{
  "targets": ["kind"],
  "bias": "none",
  "pooling": "mean",
  "shampoo_beta": 0.95,
  "adamw_lr_other_params": 0.0022,
  "weight_decay": 0.0
}
Rows from block 9 of a small image embedding model, named by matrix and row number. Rows with one number belong to one neuron. Each number is 500 + 25 x the weight over its row's rms, rounded and kept within 0 to 999. All counts start at 0. Numbers have three digits each.
Before each neuron's rows are labels from the 100 images, of 14848, where the neuron reaches its highest value: "patch colour" is the nearest of a few named colours to the mean colour under the peak. Only what is clearly more common there than usual is listed. The data: views of escape-time and Newton fractals.
# fc1: MLP up (model.blocks.9.mlp.fc1.weight, 256x128), inputs 64-127
# fc2: MLP down (model.blocks.9.mlp.fc2.weight, 128x256, transposed), outputs 64-127

patch colour: brown
fc1.96:492517506478480448476482512458512492497476496527459475497472515456524496528493503476496487500442480504472494505526505502529480454499529455486499550487516531469504542446530522496480484467506487
fc2.96:488516507529519479471484469499548504494485502535537458489454479525484550498487476527479494534523553461490488502548519501535520517467488523483513495506520490507516512519509506491460527525492488

patch colour: grey
fc1.230:482518548519480463540494485510507533515474540474477459456466500475481437538484515493485486517497494521487490491504478506503482524511505514508505447479489482524478438516491454479495468488491488
fc2.230:498513487483470456524514523500511504490454504495532484551494539497480520504477547514487486497523512465482480475494467507450514489483457510455517486497511487499453469496465498481540511517496499

patch colour: brown
fc1.123:521478532508483549473557530485440511520517467489520490510542501491531491516492489514508513512492456512503520507519500534492478540520470462526562514491542495456479453445502522510493512495489487
fc2.123:506483466485468550554509482469527461540485481498494502512500506468465501513472526544499518498493520490446498508545471515492507486524496513507574459497465510472512486503507504503509489508479535

patch colour: brown
fc1.53:482518475505494470460467497496457506502482519491482473504505564486494475419485454497476505487494476492466511509458510489482499513497528517498496513525502539466491494540509503515508492520505505
fc2.53:487493469507530539503506524546545511485519473489510499454523502523506495439492514526529480523483517473552496466558495507548511495523510486493468508492476515507486484503519468438442462489508548

patch colour: black
fc1.56:503490471519520465548504495556478514510481484501472520517497495509500501535533444484524452480535498475531502493490482526466496482503510518551524502482481516484520481480547485463503500504505470
fc2.56:512528470458473489487534477483482505524503524523478542473536526513549507474502515473527501537488474496517525492509543509490513515489426522518480526506490490497485494486536546493458505481484454

patch colour: brown
fc1.172:468509568495515547462492505524428498539476491511497506509526493496501516557494517537526492511519524508483514507499496491486459471470534493521544509508535523518481431492448491505484516513530490
fc2.172:530476491474522495481539540509485509516519478450467492503474513480492489523492514532513534490507528542510515497509488501497481538483469521500507502502489492508495527553484510526469510542473488

patch colour: black
fc1.187:507522519539463500503505478495485516510513497438501501492477510526527501484502519528490556507488502466458530470523477521529502521500497480457504467529500547498498501481543464469487471483496535
fc2.187:455469480500507494482501508522508504506536526519477473507551520521500530543461534464456496475540442446489497508486479551469526466506506486472495489505498494471462540512497491500476503536506559

patch colour: pink
fc1.24:485480513535470489481452492494479519483475504496489520462530515499478502493488471478446463501493501450516487487503501498502508506498518464478496523553483473562519511524484495477519539482509498
fc2.24:539528509506526486530510519504535514529528517481498467534467477464502461486538493522489501509492473484475469524492499491495496521528533466481491490488449497507454497487560515492523463497535513

patch colour: grey
fc1.105:541489521503480496492541500485488482493511536465453464529508490502485480541508457506539504504529485515480540487514498507492466497469531486512481509467492511500529497550533469545450505496505525
fc2.105:495492497538493512520499510538473484439500530506476488529434536478498524461493526503531484521487494505529502496534501506516502534474521450480498523511476507524501485543508538493550496472505485

patch colour: brown
fc1.160:528470516477463525448491488490523534493468518495445511456468492512487520524499515509511524474503491517528509461494485524529462482520520523459485533484511485497533493512472432565463539530491516
fc2.160:522516481520492513526518511492514486435466523528491507486463527521509478489498499489511483521475504488517531523504484476484520486451472484509520509474464451512521520511478485472484467482498499

patch colour: grey
fc1.126:486521523488480442467494470518484504507516480485483525507473470531493486524534501496526483524515502501456474479489460494493484501497514488522475488473522490507477500481477523489469467490507482
fc2.126:476498467481531498494527486480509513476482469545535506514484500439498521533530543474469517516516476511523484527525485504536490482500467496515524493554520517464495554498475491523472479549522517

patch colour: grey
fc1.22:481500517468548555508501537471546487499522521483486496495501484508467531476507510490504482456511484513481499432468443474465512490500498504482490462472481541542507465511494490517519507523504525
fc2.22:429482472524534510468499472522502476536491541527534490474488495503486496493514440493490489525483527486490500502470493517522502492538555517518488488485513496503490476464487529469514490513459519

patch colour: black
fc1.204:471488572534493513520541521509513508520543523521500502533493504505499466526493505538511480500494484463499528497520473502458475491491522522497511479470492486535487496487500505486511470513524466
fc2.204:523540489528475512543462497449526478499489455457501465490483514506512492490532476478532499539525496475490493529565529509512495524537486509503506488528513530454518493479447499478474525468506506

patch colour: black
fc1.97:495504518478504480508490532529517517489537470505468472505524473502469503487501497445474492511484582492490519459519501516494469493505499535478490536470496505527489513466435522474539456503468477
fc2.97:519491526529523533428530473511504485530499493503526511504520443483506506501482546499508470496492488468517493519504505552509548474506502511536491524516474511472462526547522516541459490496497511

patch colour: pink
fc1.41:515472517491477508543505553500546468502474524529482516491469518509431481493518479532490495471492516456518499522473451488510499536460505495504520494521523459549483507469492542506493496517503468
fc2.41:484508515486503496529528438448518474511509455491535480498506504502492484515505505454490483533497488474533517519518481513523480518510516502532488466500516468453498528439516520488511470527533464

patch colour: brown
fc1.42:506483527544499501510496510481505493486485467527509506485481503510512461493479480493452505438502521491466511518475491463544511480511546506481480533500533506449473526487534506514495503523567532
fc2.42:513543521506525521464503499502510522508484492520509470508509499471516543508453495575551468521465494463525488458479501477493474500516498487489530515532452520503515489531467527523469499466455482

patch colour: black
fc1.113:492475545535500495459515494540556484505477504465515492536538524532494487521485516481522494505466525499468502509497524513456505494473521484492485453505488525506469460458514489449532495526530521
fc2.113:527483480489507493512464505542473522484483536524490528490541501469501530543550500517507501497486482512533531491465508490517465473489532480508527472452512492530530527519489457481456464521464508

patch colour: grey
fc1.8:484515464514492496466504529468517538479469480501507478485512511513487537493505500504474420456527558486492518500539496491491505495487510539520546488469503517537475519469488507535500440495518513
fc2.8:507493538499523487518498516465510530506488504467508446554492512528524521469505450467555550492515498485494518472508555447500476507495487527482508489505477489526465474497509523493496505503478503

patch colour: grey
fc1.245:496493551533520501496531513560505512536482477523445487473492511513475517524500486525526510553535488508490523515492504499516516455441523492498483489488520534508505521496488473511501511438460491
fc2.245:493487501507518528534445461471472537493484459517468502517507493495529503504502471495516525566497502486474494502492524475489462510478492490489512499501498497541432478478533509500518485499492497

patch colour: black
fc1.84:542503488505464539454498468494477488456511535464504498481494447507512502496520497494481503530501487443489556507527459491494490492481510520518481512492520465514515522484513513472473542483507475
fc2.84:501450514500486497503496565542444511502487488541480522496476497511492461464557494513509466449494515491504492524459470519514433510524498492505491514520481506503471508545498541484512466545513482

patch colour: grey
fc1.60:479520551520522541483468471567490552517503513489510489488513485511464486480480527483526442501455489496486520514511472537476506490513471508485479515486489481500497510510519484516498445490439494
fc2.60:495450487480488459452451489490541483547489511486519547491507556507489473563482437539502496527545478483491530516517493518502492527519511496526498480502508518492492490509502504479479532482537515

patch colour: pink
fc1.129:494505534514515508462504495470504543499465496517532488523495513497456499554489475525514493495500534483481493489545498507495510493487499539467506537470523514501547489524472450499455519512486466
fc2.129:514502479479486478511530482444532499498501494513502510490513491567488513465540462509559530488513498504537514487517532495458498537445496486468438497470512493499467484456543499482481503523499511

patch colour: brown
fc1.102:479476479518510502521522504537461475515510496494461524525468477511547468518465496496515471520525570582493513524489478500512488551487544482519500496543505505500468519455528513458506501506500466
fc2.102:526511524530558537508476490480482519486492538458533456496491464457501469481464498516504512509524457476498512544506511510471526511509508496499488497507500495473579480491524469474507504520492521

patch colour: pink
fc1.182:494499540531564503517500494524516506474519495503455532487497566501481488503487538482525491464502520518526504555510541528524491516526502513490472519468543502512518545526487484496473497508511495
fc2.182:508510508501513522485514504494498495535531508484503491494542444498498475480564472464534455509443488492509471511489501497521465482471521486448517528462503515522511505457466519504530494474473485